A small image captioner, trained from scratch: trained on drawn branching plants.
Rows from block 6 of the image encoder of a small image captioner, named by matrix and row number. Rows with one number within an expert belong to one neuron, the router's apart. Each number is 200 + 40 x the weight over its row's rms, rounded and kept within 0 to 999. All counts start at 0. After the name is the row's rms in percent of the matrix's.
Before each expert's rows are labels from the 100 images, of 14848, where the router gives the expert most weight on average: "responds to" is what is common among them. Only what is clearly more common there than usual is listed. The data: drawn branching plants.
# router: slot weights (encoder.blocks.6.mlp.router.weight, 16x320, trained with AdamW), inputs 184-229
# up: expert up (encoder.blocks.6.mlp.up, 8x80x320), inputs 184-229
# down: expert down (encoder.blocks.6.mlp.down, 8x320x80, transposed), outputs 184-229

# expert 7
responds to: two-way forks; wide; autumn leaves
router.14,103,158,182,166,135,136,199,198,122,220,173,198,236,214,251,168,214,193,218,218,240,153,226,250,269,179,151,110,254,256,222,135,201,209,212,214,199,176,215,240,281,166,195,218,264,242,193
router.15,097,159,212,164,135,122,216,205,121,203,221,182,171,226,250,142,188,285,209,175,252,187,211,284,254,233,216,103,236,169,213,133,191,165,259,146,188,190,183,155,312,224,178,207,191,239,195
up.0,108,192,199,199,247,200,182,194,200,200,200,201,211,189,200,199,200,370,193,200,202,195,200,200,208,204,244,198,200,194,200,202,194,125,182,202,200,200,195,199,200,200,215,198,201,201,160
down.0,102,165,216,218,191,199,277,195,187,164,214,264,223,202,162,192,160,168,191,263,172,218,226,171,192,238,188,223,201,163,202,199,173,249,166,221,176,201,218,204,188,146,200,200,200,206,210
up.1,075,200,211,200,200,176,200,162,200,169,199,201,198,205,188,198,200,199,187,200,193,193,200,187,204,244,228,204,200,186,200,200,196,200,194,200,200,199,200,299,186,200,195,201,200,200,184
down.1,120,191,187,199,201,202,231,191,196,133,196,199,176,189,189,191,199,113,199,213,255,212,191,180,195,208,199,225,181,163,220,201,200,194,242,207,216,183,238,188,234,218,198,202,215,196,143
up.2,062,200,197,200,199,200,178,235,203,200,156,200,200,211,191,200,198,290,202,200,197,202,198,116,200,206,216,186,200,105,199,207,201,208,200,198,200,205,200,180,205,304,200,194,121,203,269
down.2,088,188,208,235,151,200,218,204,238,151,232,199,188,258,209,222,207,225,207,200,197,192,215,209,316,197,219,197,216,158,196,300,231,199,198,264,233,264,199,127,270,199,154,177,203,188,226
up.3,130,188,195,200,200,215,200,199,198,205,199,200,185,200,187,200,200,200,194,200,212,200,201,200,236,199,201,197,200,211,200,200,284,200,200,201,200,206,200,203,178,200,176,200,194,199,196
down.3,093,243,147,158,226,203,207,325,197,202,218,169,164,240,236,159,198,217,201,219,194,159,200,263,165,219,138,173,197,219,223,192,116,129,212,207,229,181,192,181,299,240,218,226,218,243,186
up.4,141,200,196,45,202,91,199,205,199,200,200,206,241,200,200,202,201,200,200,197,193,200,139,200,201,201,201,199,222,139,200,200,199,200,267,236,200,200,199,206,200,198,204,200,201,200,199
down.4,124,201,224,196,186,207,196,78,177,144,209,208,78,222,200,183,196,236,195,167,200,165,199,202,236,200,194,264,184,212,217,150,190,258,247,304,165,204,118,281,217,202,271,215,109,151,163
up.5,053,200,209,211,200,217,202,200,203,107,188,200,203,201,106,200,206,200,200,200,183,243,238,111,200,209,170,268,200,241,199,195,201,237,197,200,204,200,200,194,189,200,233,200,200,192,200
down.5,081,233,213,207,182,187,115,207,196,267,200,211,245,100,147,193,232,178,196,210,192,136,147,184,180,202,327,265,296,198,199,202,200,202,254,211,222,213,218,200,340,121,185,164,204,200,217
up.6,093,205,200,137,200,21,233,199,193,195,200,199,194,201,200,199,200,198,190,201,203,206,199,185,184,200,200,200,193,199,201,200,200,201,198,201,200,198,185,200,201,198,199,191,141,194,200
down.6,106,158,209,259,213,263,197,199,160,204,203,163,261,198,205,150,202,234,200,206,200,149,154,220,210,181,192,205,107,195,222,308,199,203,197,233,241,127,211,167,143,188,161,203,209,219,213
up.7,350,201,199,200,200,0,243,200,201,200,200,222,258,200,200,227,200,195,200,200,200,316,201,206,200,200,200,199,198,495,199,203,200,211,200,200,200,200,200,201,235,199,191,200,194,200,163
down.7,150,211,150,203,194,244,220,157,201,205,205,200,181,214,199,169,225,223,243,150,248,195,196,166,116,134,179,242,165,240,210,193,148,198,193,171,200,267,196,87,199,192,238,199,222,199,183
up.8,106,200,205,194,200,201,182,191,194,200,200,215,197,203,204,199,203,198,231,201,251,206,200,209,198,189,207,202,200,236,169,200,204,65,205,202,200,215,200,194,70,206,124,196,200,200,209
down.8,112,227,200,201,253,199,236,211,204,131,199,227,176,200,146,260,154,186,190,208,203,140,207,221,185,210,163,158,298,198,238,182,185,292,131,195,201,159,258,209,197,200,231,218,213,181,194
up.9,066,200,189,200,200,234,243,200,190,200,234,188,201,202,172,189,192,202,440,196,200,199,216,0,182,200,164,207,200,200,186,199,200,130,200,200,194,199,200,199,213,201,39,199,200,288,86
down.9,078,199,148,107,226,186,217,248,220,201,175,193,173,222,128,187,181,235,208,177,203,186,199,215,245,228,158,167,202,205,213,224,207,199,201,190,190,189,236,201,196,162,221,227,140,175,179
up.10,106,203,204,200,74,200,199,200,138,211,207,195,201,200,199,201,196,204,195,200,200,201,200,252,200,207,200,182,202,192,200,24,200,198,200,205,200,200,200,105,154,200,203,201,207,200,211
down.10,111,167,198,235,171,194,196,232,199,202,335,198,230,293,190,221,181,209,215,206,200,201,192,200,202,204,177,199,197,143,199,206,0,232,177,307,171,313,199,329,267,170,204,199,189,283,199
up.11,080,198,187,200,70,196,201,175,162,200,183,192,188,219,214,228,191,184,198,158,200,199,198,200,201,204,116,198,199,238,221,202,199,190,198,200,200,200,154,252,200,183,203,200,195,200,276
down.11,093,202,194,181,301,202,200,231,147,234,168,204,200,181,198,196,212,154,215,170,203,208,218,176,168,90,183,197,197,199,180,202,198,261,182,199,213,233,138,199,212,209,279,302,198,164,200
up.12,144,200,198,200,200,185,328,202,197,200,200,201,123,200,201,184,200,200,189,200,89,0,199,207,203,200,200,255,182,198,200,201,200,201,201,200,200,201,195,200,200,200,184,196,200,207,196
down.12,119,222,198,186,171,169,198,190,200,210,196,202,309,169,250,208,135,258,214,248,215,212,124,142,102,184,83,200,141,244,196,144,200,178,94,199,191,232,122,137,153,166,182,165,204,186,203
up.13,079,200,163,200,141,193,199,168,200,202,208,200,200,208,200,228,200,197,207,153,201,202,201,197,207,251,200,200,197,200,200,202,199,221,199,198,185,219,200,198,187,201,401,198,199,203,199
down.13,098,229,203,157,314,213,179,199,172,193,196,197,242,152,203,201,186,233,206,116,222,195,198,193,181,178,202,201,215,163,263,255,254,237,214,296,223,180,5,201,230,152,166,200,192,181,192
up.14,080,201,202,200,200,92,200,191,196,200,200,205,200,200,202,228,380,200,205,201,200,233,204,245,200,200,200,204,200,203,200,193,229,199,203,200,200,200,200,206,200,245,217,198,197,184,200
down.14,144,138,312,189,237,247,189,286,193,109,208,200,191,233,252,80,261,206,182,244,178,153,200,160,229,203,205,170,173,204,195,205,198,276,218,153,173,233,304,189,193,160,205,195,137,218,236
up.15,067,202,167,200,205,200,213,305,200,204,201,202,0,201,201,198,199,226,193,200,200,46,197,191,208,202,201,206,200,196,201,197,198,200,200,164,199,213,202,196,200,200,188,192,200,205,223
down.15,085,190,148,230,139,220,181,175,232,181,199,215,267,203,202,208,192,197,228,215,201,185,156,167,170,203,202,200,200,258,196,199,197,125,224,223,199,241,210,201,244,183,230,254,206,223,200

# expert 2
responds to: two-way forks; green leaves; wide
router.4,087,212,246,176,126,217,149,141,182,189,243,226,213,132,217,263,157,188,185,265,259,181,163,265,160,164,163,267,191,212,146,239,120,255,229,208,159,229,191,213,213,220,174,202,233,211,260
router.5,083,179,282,188,208,178,199,174,186,151,195,230,200,223,199,170,166,215,195,251,270,198,214,301,263,251,154,243,233,234,221,245,230,191,131,228,189,141,261,189,240,226,225,229,235,156,243
up.0,096,204,203,200,200,48,195,195,200,200,199,201,214,205,200,185,165,200,200,200,200,198,230,210,197,200,232,201,200,188,258,207,213,201,195,199,200,198,200,219,200,198,280,199,198,201,169
down.0,098,147,161,161,171,315,173,189,201,179,245,131,88,211,198,200,202,198,231,186,199,218,186,228,184,192,233,226,158,195,169,200,199,138,199,233,214,108,210,158,215,205,217,240,210,196,200
up.1,090,269,230,200,202,249,199,199,197,200,210,204,207,196,201,183,200,177,200,200,200,203,207,184,200,199,200,200,20,214,201,200,200,205,194,200,200,203,195,196,200,200,198,200,199,200,247
down.1,099,202,196,170,197,199,202,199,216,219,220,136,200,195,210,188,245,309,60,198,204,216,191,205,214,139,209,174,230,191,243,235,229,259,196,329,195,242,215,217,143,155,204,238,209,280,175
up.2,106,199,200,201,200,195,201,189,200,198,201,201,200,239,180,271,200,200,213,222,200,198,206,216,207,203,200,199,191,211,200,202,198,202,200,199,200,198,200,201,200,201,200,200,192,197,208
down.2,111,223,186,193,192,203,195,199,187,207,322,145,202,202,195,200,190,134,162,259,218,180,157,147,200,218,143,229,188,193,207,138,225,200,83,216,210,187,147,179,261,310,185,225,226,261,180
up.3,069,200,200,201,200,208,201,200,283,158,200,206,200,199,198,202,198,200,197,200,194,200,200,211,161,189,202,200,199,200,202,201,200,200,203,200,252,200,198,203,200,192,200,200,196,173,185
down.3,085,206,209,198,201,135,199,76,137,200,158,139,175,285,145,211,298,147,229,252,277,198,257,165,190,225,218,201,227,132,196,207,199,198,229,250,114,236,208,175,206,179,218,228,292,121,193
up.4,098,200,199,200,200,200,200,201,201,201,200,199,212,203,191,200,200,201,235,200,200,182,202,0,203,200,195,199,242,192,204,199,216,199,201,200,198,205,200,198,200,200,280,200,200,206,642
down.4,082,295,200,200,213,199,196,150,195,235,184,219,219,198,258,193,192,237,191,199,195,202,196,191,170,243,218,205,217,127,211,190,186,198,130,239,252,195,194,197,140,203,201,300,198,184,201
up.5,089,169,192,218,200,200,195,200,200,200,200,201,200,197,233,217,202,208,203,199,209,187,198,164,196,197,204,199,217,200,204,200,197,201,200,200,200,200,196,200,200,200,205,200,182,200,209
down.5,096,197,109,167,219,216,157,205,228,235,191,302,195,218,259,208,212,310,224,79,135,183,192,201,250,243,206,221,224,260,199,260,244,178,339,196,325,171,263,198,219,174,136,185,258,218,258
up.6,130,238,200,245,197,499,262,213,0,201,97,200,205,200,200,207,200,199,200,200,201,200,207,270,201,201,201,200,200,182,200,206,207,200,200,200,200,215,231,205,202,191,200,201,201,201,199
down.6,112,179,224,217,300,140,192,223,191,170,261,277,228,212,183,224,188,192,218,255,211,157,159,133,222,241,199,202,169,225,216,189,166,150,204,189,169,93,214,146,206,193,176,196,235,113,219
up.7,117,201,232,201,145,202,250,221,204,199,198,202,200,199,169,192,200,198,316,200,194,200,191,200,200,200,200,194,199,200,188,159,200,200,295,200,200,202,200,200,200,169,189,200,200,200,207
down.7,111,221,148,230,194,169,200,188,205,229,132,156,185,218,176,203,201,185,191,207,295,264,195,227,162,157,220,210,201,215,164,271,142,187,203,213,183,183,183,157,187,180,240,202,171,203,128
up.8,115,199,191,200,200,200,200,200,195,188,283,200,203,143,140,203,200,200,197,200,200,208,200,73,196,195,190,203,200,212,200,199,202,201,200,215,200,200,198,197,201,201,205,200,200,188,185
down.8,095,154,218,205,221,245,193,199,263,206,193,138,179,156,206,125,202,163,173,206,210,199,155,197,205,193,200,180,218,165,193,201,137,261,200,189,212,189,199,203,240,197,200,253,198,214,168
up.9,099,216,216,200,176,200,201,200,200,179,191,202,185,200,200,199,207,198,219,196,190,200,215,234,200,200,207,209,200,186,210,200,207,185,204,200,200,200,200,112,200,197,176,200,201,497,190
down.9,093,196,200,174,222,200,226,201,222,272,209,185,216,183,200,193,195,381,201,78,204,245,178,118,171,181,244,248,237,199,249,198,102,234,187,196,212,200,245,240,208,200,205,189,197,132,227
up.10,121,201,0,200,200,195,200,200,200,191,182,198,202,202,200,200,200,201,200,207,202,201,187,202,200,204,200,207,195,200,204,198,148,214,200,201,200,200,200,200,244,202,201,200,200,200,175
down.10,124,182,207,330,217,200,192,212,169,206,228,222,200,226,200,215,192,117,245,186,83,180,198,210,165,232,201,253,237,166,218,245,186,320,215,175,259,202,185,210,65,165,208,188,200,153,166
up.11,073,200,224,200,202,203,262,200,174,200,211,200,200,147,205,190,200,198,204,187,204,284,289,213,200,200,143,212,201,268,200,195,201,213,199,321,200,201,193,201,201,87,196,202,200,0,200
down.11,091,220,132,206,202,191,104,199,198,259,196,199,210,243,261,200,200,134,200,272,231,168,160,199,142,194,207,108,184,271,201,188,174,231,201,196,185,132,227,203,171,232,132,205,209,279,198
up.12,102,199,178,200,200,200,237,208,266,200,200,200,200,261,194,207,200,199,200,208,201,732,200,174,203,201,201,200,200,197,200,234,200,200,190,201,208,202,197,183,200,209,208,200,185,201,199
down.12,116,213,191,241,216,201,199,201,201,202,284,200,211,179,210,199,193,197,267,228,193,108,252,120,181,203,198,181,243,187,267,190,198,200,222,159,213,161,204,182,192,199,199,254,190,198,269
up.13,072,202,202,201,200,195,134,190,217,207,253,169,289,201,202,172,198,205,205,200,200,301,320,118,205,201,201,239,171,203,207,241,204,229,199,27,200,200,201,150,199,200,202,168,172,207,199
down.13,098,205,303,201,216,201,214,215,231,150,179,139,204,159,173,220,275,183,201,152,211,216,189,212,210,188,224,182,200,214,245,192,239,204,260,222,209,265,248,214,234,200,204,239,172,148,220
up.14,053,194,196,200,192,201,200,200,200,200,211,200,200,200,205,200,164,200,190,190,196,203,194,194,130,193,202,190,221,218,197,201,199,206,200,190,198,200,197,241,200,200,235,200,201,201,174
down.14,085,175,198,187,187,240,190,186,205,101,204,178,197,140,174,222,199,114,218,234,267,192,201,211,207,198,265,193,251,214,88,200,214,191,199,198,241,193,123,227,218,197,196,194,168,197,129
up.15,079,195,197,198,201,213,200,200,199,199,200,198,211,202,215,158,200,200,203,200,200,198,200,201,200,200,200,202,200,191,195,200,200,215,232,199,200,200,200,200,201,199,241,198,190,188,210
down.15,099,164,184,196,193,205,177,222,218,196,263,145,194,198,158,203,209,330,194,176,241,196,217,204,125,200,161,237,268,119,216,244,223,165,195,172,187,137,237,137,173,205,191,220,200,181,246

# expert 3
responds to: autumn leaves; green leaves
router.6,097,196,187,189,158,157,183,188,254,139,184,255,207,205,238,242,286,175,188,209,173,213,157,212,190,296,202,213,227,179,180,204,249,188,208,244,236,182,175,254,273,211,253,215,192,242,138
router.7,120,246,207,256,201,254,251,178,195,170,169,194,156,292,211,186,203,212,103,218,207,232,103,171,182,257,228,249,213,229,157,295,211,193,218,252,237,187,138,210,231,277,141,217,154,208,124
up.0,111,198,208,200,200,228,200,200,188,200,200,198,200,198,200,198,198,200,200,201,199,183,200,205,193,199,200,200,197,200,200,207,200,201,200,198,200,179,199,196,200,200,163,200,201,200,211
down.0,118,199,223,102,270,246,193,146,212,202,229,209,165,171,198,207,225,195,218,171,180,200,189,231,180,210,195,160,176,183,202,161,200,158,145,202,195,133,219,199,222,200,205,310,293,183,255
up.1,097,200,200,200,200,198,200,180,201,201,202,200,134,200,201,203,200,210,201,200,200,314,207,194,163,200,199,200,200,221,200,200,204,200,203,199,200,263,253,200,200,200,200,200,200,200,184
down.1,127,192,194,200,226,158,195,164,242,143,200,229,186,175,148,68,222,75,224,197,202,238,200,182,181,200,210,223,255,167,226,208,198,192,200,205,249,133,201,200,140,228,201,225,199,239,200
up.2,051,200,176,200,200,200,200,197,199,200,200,204,200,264,191,202,224,200,200,199,201,199,204,0,195,200,200,171,200,198,200,198,168,196,200,200,200,203,197,210,210,134,216,200,200,200,187
down.2,067,309,220,162,199,200,199,244,226,321,205,258,221,191,198,194,148,182,209,187,191,205,192,223,205,203,202,123,240,208,195,138,199,191,131,210,278,219,223,207,186,199,194,177,180,146,167
up.3,066,202,220,200,202,200,200,201,200,199,194,171,158,203,199,200,190,200,197,200,200,204,202,161,199,203,221,197,219,201,234,200,194,162,199,196,201,199,200,200,199,200,145,200,195,199,205
down.3,078,199,200,52,200,192,188,230,201,197,239,198,203,201,183,203,209,195,199,230,199,193,183,201,201,169,171,175,198,100,191,205,171,187,162,207,269,197,231,203,189,200,190,279,249,194,196
up.4,135,200,204,200,200,228,201,200,200,203,200,178,200,200,199,203,214,200,130,201,200,199,200,180,204,166,200,200,201,201,200,189,205,200,234,200,200,187,201,205,200,199,191,202,200,200,200
down.4,144,204,139,221,190,222,189,87,179,152,126,185,199,203,184,171,202,195,198,163,199,198,200,167,203,183,174,206,195,346,196,97,245,203,234,343,220,288,196,139,275,209,180,204,160,185,257
up.5,057,203,214,160,202,198,199,200,204,200,203,169,197,200,199,199,200,200,344,200,192,196,213,264,206,211,201,189,199,194,201,200,200,190,200,202,200,200,200,200,199,199,199,200,196,200,200
down.5,082,65,223,199,200,180,217,291,207,175,213,182,225,115,203,205,177,211,164,190,192,227,192,213,187,226,128,183,158,202,288,241,255,190,191,200,118,208,222,194,205,147,206,217,201,139,213
up.6,100,200,261,198,200,190,200,200,199,202,200,362,196,160,200,191,200,196,200,200,205,198,199,181,200,203,200,187,230,200,208,195,202,196,200,201,200,200,201,200,200,200,200,200,200,199,200
down.6,138,202,212,190,197,230,228,154,166,191,241,191,200,219,219,234,165,250,179,186,198,215,198,204,228,201,200,139,215,298,184,201,200,199,89,202,243,84,220,211,216,216,193,252,175,149,288
up.7,074,201,179,200,193,202,202,200,172,200,200,203,200,319,200,197,200,196,183,200,202,199,187,179,204,200,200,200,169,200,201,194,193,204,201,201,200,216,204,211,200,200,211,197,200,201,270
down.7,083,84,165,192,154,198,201,172,206,147,157,254,209,194,190,191,162,131,122,157,212,208,313,231,172,202,234,218,235,211,200,200,197,200,273,210,392,192,192,198,195,205,183,110,124,221,191
up.8,038,240,215,197,200,204,216,203,199,204,200,187,196,200,200,203,202,201,71,206,152,200,200,108,203,203,181,199,195,171,205,200,200,198,197,209,199,201,201,203,185,198,198,220,196,200,107
down.8,071,201,135,178,292,205,209,261,200,179,199,184,197,203,156,197,197,198,235,79,202,203,120,220,228,210,195,209,319,223,197,167,169,191,192,144,293,233,197,192,198,191,207,167,162,191,200
up.9,046,198,202,201,200,168,200,199,200,199,200,202,209,194,205,193,148,213,208,203,191,219,227,198,199,206,203,202,195,200,233,126,200,200,204,197,204,132,218,225,201,200,200,206,199,198,201
down.9,117,199,233,196,193,206,180,200,217,229,210,210,188,149,207,201,152,193,179,194,207,212,213,198,206,200,178,211,160,221,200,267,200,197,168,199,201,359,197,206,212,201,205,186,57,200,201
up.10,042,200,203,216,200,138,202,200,200,185,199,199,214,198,197,189,145,200,192,200,200,107,201,377,199,168,199,201,201,186,200,195,199,202,199,201,202,202,200,199,201,204,254,201,204,60,257
down.10,072,213,208,196,216,197,132,197,189,153,177,185,193,192,206,217,246,276,101,114,138,203,134,188,203,96,194,200,154,177,208,184,154,213,182,198,201,193,157,202,214,202,280,208,210,266,197
up.11,094,201,212,200,200,274,201,199,200,206,200,200,200,388,200,201,197,200,201,200,200,4,199,206,200,200,200,201,202,199,194,200,198,219,200,200,200,200,200,198,200,200,196,202,201,200,200
down.11,124,308,110,232,190,154,228,294,213,193,195,184,195,207,208,173,188,199,197,259,201,261,202,203,199,107,201,248,181,202,205,173,197,172,208,144,114,164,251,199,170,208,83,188,237,201,198
up.12,048,201,203,200,199,191,178,200,292,200,203,240,204,199,200,199,14,199,203,200,194,197,198,166,200,200,200,206,200,274,204,200,214,201,200,201,200,202,200,202,192,199,211,202,195,206,166
down.12,083,209,130,195,220,211,217,264,204,271,133,214,209,181,200,36,231,200,225,203,248,231,113,245,159,204,171,98,185,199,285,216,193,155,196,209,163,219,200,212,202,194,152,157,248,199,172
up.13,065,200,199,209,200,182,201,201,201,199,200,200,211,202,174,200,410,200,199,200,202,95,200,200,194,198,200,205,198,198,197,199,194,216,205,200,200,200,134,204,201,201,209,199,200,202,215
down.13,081,199,199,212,218,206,188,214,203,191,208,200,199,158,173,162,89,190,204,200,217,172,213,199,195,199,209,189,225,200,186,220,295,200,205,230,199,203,175,199,232,193,279,129,164,209,235
up.14,056,185,200,199,201,335,198,200,236,200,200,200,185,201,202,189,206,160,211,202,200,166,256,199,189,191,200,200,194,200,199,200,226,195,197,201,206,200,249,200,200,193,198,202,198,200,200
down.14,103,200,188,179,159,197,212,188,209,206,214,179,204,202,71,220,173,202,195,93,165,200,162,206,217,200,202,258,263,217,205,202,144,200,160,204,200,183,200,186,181,200,183,227,200,218,194
up.15,079,201,195,200,200,184,201,200,196,200,200,190,170,269,199,199,200,200,200,202,200,202,199,135,194,200,229,201,200,208,201,211,200,208,198,201,212,200,225,203,201,182,201,200,203,199,200
down.15,099,200,182,179,201,231,194,332,238,269,142,186,200,117,210,204,183,211,210,263,299,173,161,216,272,209,202,208,202,195,314,191,36,124,187,178,195,175,200,199,177,313,198,222,212,227,204

# expert 4
responds to: night; bare; three-way forks
router.8,127,230,228,210,171,184,249,264,147,244,231,241,160,243,189,177,181,232,245,202,217,154,201,214,210,153,166,200,160,293,197,196,185,126,162,170,220,258,187,120,204,201,217,162,272,162,233
router.9,101,215,233,183,179,190,210,260,188,233,236,212,184,256,231,196,193,264,189,163,177,183,247,191,225,134,164,232,214,247,185,144,185,106,219,148,203,193,200,138,249,150,228,202,217,176,231
up.0,107,200,199,200,200,201,199,203,200,197,200,200,202,198,197,199,200,199,199,200,190,200,210,150,197,199,330,200,200,202,200,195,192,190,197,197,200,200,200,201,201,199,199,218,195,208,150
down.0,088,158,238,176,248,189,133,281,137,151,199,150,212,241,240,164,222,204,199,165,210,179,113,172,219,233,78,207,165,237,197,182,226,194,204,182,231,199,195,40,172,223,152,204,145,183,200
up.1,111,200,203,199,200,205,193,193,199,200,173,197,196,200,200,230,201,222,198,200,200,216,198,225,200,198,200,198,200,195,200,190,200,243,202,200,197,201,203,200,200,200,191,201,193,200,200
down.1,096,205,133,199,193,194,224,201,201,218,204,231,144,322,208,166,205,204,216,222,208,205,177,193,110,74,191,208,193,170,204,205,259,135,200,229,154,231,218,116,200,255,225,203,214,209,181
up.2,080,200,173,200,200,198,200,200,166,200,204,200,204,200,198,227,200,234,193,193,191,203,200,224,202,198,195,200,222,198,200,206,212,200,207,200,201,200,200,181,200,200,201,502,207,200,190
down.2,107,118,275,199,201,106,83,202,204,198,205,195,197,304,191,212,189,269,220,179,217,203,240,194,279,178,219,224,206,242,215,143,192,233,222,199,190,301,204,214,265,154,215,29,205,181,203
up.3,078,229,269,201,191,191,198,203,151,225,200,197,200,203,199,214,200,200,196,205,200,207,200,200,199,195,200,212,199,179,202,206,202,243,200,200,162,171,200,369,201,205,199,199,100,200,201
down.3,099,135,192,198,202,201,155,180,323,186,194,204,119,200,183,201,159,261,168,247,110,192,194,224,126,205,198,162,172,189,207,197,199,92,187,168,281,203,214,82,167,155,146,197,290,178,203
up.4,091,200,0,200,207,0,185,200,220,200,200,196,198,217,196,199,199,201,391,200,192,200,249,195,200,181,200,226,199,204,200,200,211,199,193,200,201,206,200,200,200,200,200,200,190,181,197
down.4,105,225,208,177,233,243,211,197,195,207,200,183,200,196,144,267,200,192,166,221,108,214,206,201,259,190,202,223,122,196,199,158,200,212,238,171,181,160,176,215,141,195,162,199,209,209,214
up.5,065,194,199,221,200,200,203,201,186,200,200,90,198,200,200,246,200,202,197,200,200,232,191,181,200,259,200,190,168,193,200,185,200,200,207,197,200,199,200,209,179,201,273,200,199,197,109
down.5,085,262,184,199,178,171,107,282,212,269,211,198,186,240,217,207,148,223,192,111,200,209,192,200,196,214,212,254,231,187,243,200,145,251,263,246,205,156,200,197,201,216,115,196,193,156,165
up.6,122,200,190,203,134,200,240,199,201,201,200,200,235,200,186,217,198,200,195,200,200,200,201,143,214,189,200,206,190,199,201,213,200,200,199,201,307,199,165,201,200,201,230,200,200,216,208
down.6,126,168,295,245,246,216,278,207,203,194,196,171,216,181,198,204,212,191,190,212,223,222,184,246,220,199,270,217,197,250,194,176,274,135,174,197,165,212,184,132,192,204,159,168,240,200,190
up.7,163,201,157,198,200,132,200,199,200,201,200,200,200,225,195,199,199,200,200,200,200,324,200,187,200,219,200,204,199,203,199,200,201,191,200,200,200,201,200,200,205,201,201,200,199,203,172
down.7,125,187,206,118,196,201,166,168,200,194,176,186,225,162,235,220,161,151,189,184,124,211,203,257,227,210,200,200,196,206,220,137,201,213,201,163,192,96,210,226,249,200,203,213,179,197,243
up.8,054,201,45,200,200,200,200,108,186,201,198,200,230,243,198,206,201,202,217,200,200,199,169,137,142,142,200,179,211,200,199,230,205,183,198,200,201,201,200,201,289,204,221,192,214,200,163
down.8,092,196,155,194,178,180,197,287,195,251,194,214,207,83,167,195,188,213,230,216,222,241,321,187,212,197,201,180,164,185,191,179,200,201,265,169,201,213,229,225,199,188,209,206,286,189,214
up.9,133,200,197,197,200,186,207,200,204,200,168,206,554,202,201,200,203,200,200,253,200,195,200,203,202,200,200,200,201,183,200,203,201,199,200,200,198,200,195,199,204,200,200,201,200,240,131
down.9,128,313,197,238,200,203,191,197,192,200,183,238,202,210,174,199,198,102,125,104,252,153,173,205,195,245,262,135,197,202,208,195,158,191,194,171,209,197,175,232,206,182,214,183,206,183,271
up.10,085,202,197,202,218,192,200,207,200,200,200,200,213,215,199,200,200,202,213,200,200,264,200,195,200,194,92,200,197,200,200,201,197,200,200,204,208,175,200,200,200,200,196,204,220,200,376
down.10,087,210,190,308,232,194,209,189,90,202,200,218,200,215,76,243,179,250,191,217,156,194,204,154,190,192,234,195,202,211,186,199,182,207,258,160,225,197,236,213,289,160,196,213,165,199,177
up.11,102,200,200,197,197,205,200,299,200,198,200,329,212,200,199,200,200,195,202,200,200,178,202,182,203,200,200,200,213,200,200,210,200,199,190,200,209,200,200,205,248,197,207,200,209,212,0
down.11,105,230,193,263,200,242,250,59,172,216,204,191,235,201,113,206,125,175,196,185,248,206,131,197,300,226,203,189,231,200,206,191,200,264,183,189,194,177,197,200,200,193,224,200,200,241,275
up.12,115,198,203,200,200,100,200,190,153,200,199,238,201,200,200,199,201,238,152,198,200,200,199,173,251,201,200,200,198,207,200,200,200,200,169,205,201,200,200,200,193,200,202,197,200,200,201
down.12,107,233,149,195,94,172,191,190,192,190,166,178,255,208,166,228,170,191,251,189,216,240,260,212,191,226,217,189,225,212,196,193,197,221,195,119,253,240,318,177,241,199,183,198,207,190,212
up.13,066,199,150,205,200,147,210,200,200,202,196,224,195,200,168,201,199,201,200,200,204,190,197,495,199,200,202,203,200,200,200,199,222,200,199,200,200,207,200,200,200,214,171,217,191,200,200
down.13,085,201,255,231,200,207,210,190,173,184,218,206,214,158,249,201,197,204,200,193,221,203,193,192,226,206,184,195,195,180,296,197,190,160,209,249,201,225,183,178,223,163,259,174,212,182,159
up.14,104,194,167,200,200,200,180,198,200,200,200,190,0,200,200,227,217,214,201,200,186,231,201,274,199,206,208,201,169,207,201,217,200,200,198,267,199,269,157,198,200,200,169,198,198,198,200
down.14,109,200,209,102,242,237,277,173,212,256,178,205,368,205,204,196,224,209,190,202,103,207,213,158,183,191,265,186,242,154,261,185,230,162,138,95,192,160,167,313,239,174,203,198,205,217,208
up.15,088,199,204,200,199,197,200,199,0,200,172,200,206,220,220,205,47,219,200,198,198,218,195,210,173,200,200,194,200,143,201,184,202,200,200,200,200,195,192,200,201,200,253,200,200,199,200
down.15,096,140,199,232,190,194,195,231,258,168,152,172,149,168,200,152,263,176,195,193,286,175,243,188,227,179,187,166,199,200,159,196,195,212,178,225,182,145,220,187,84,274,163,243,258,203,215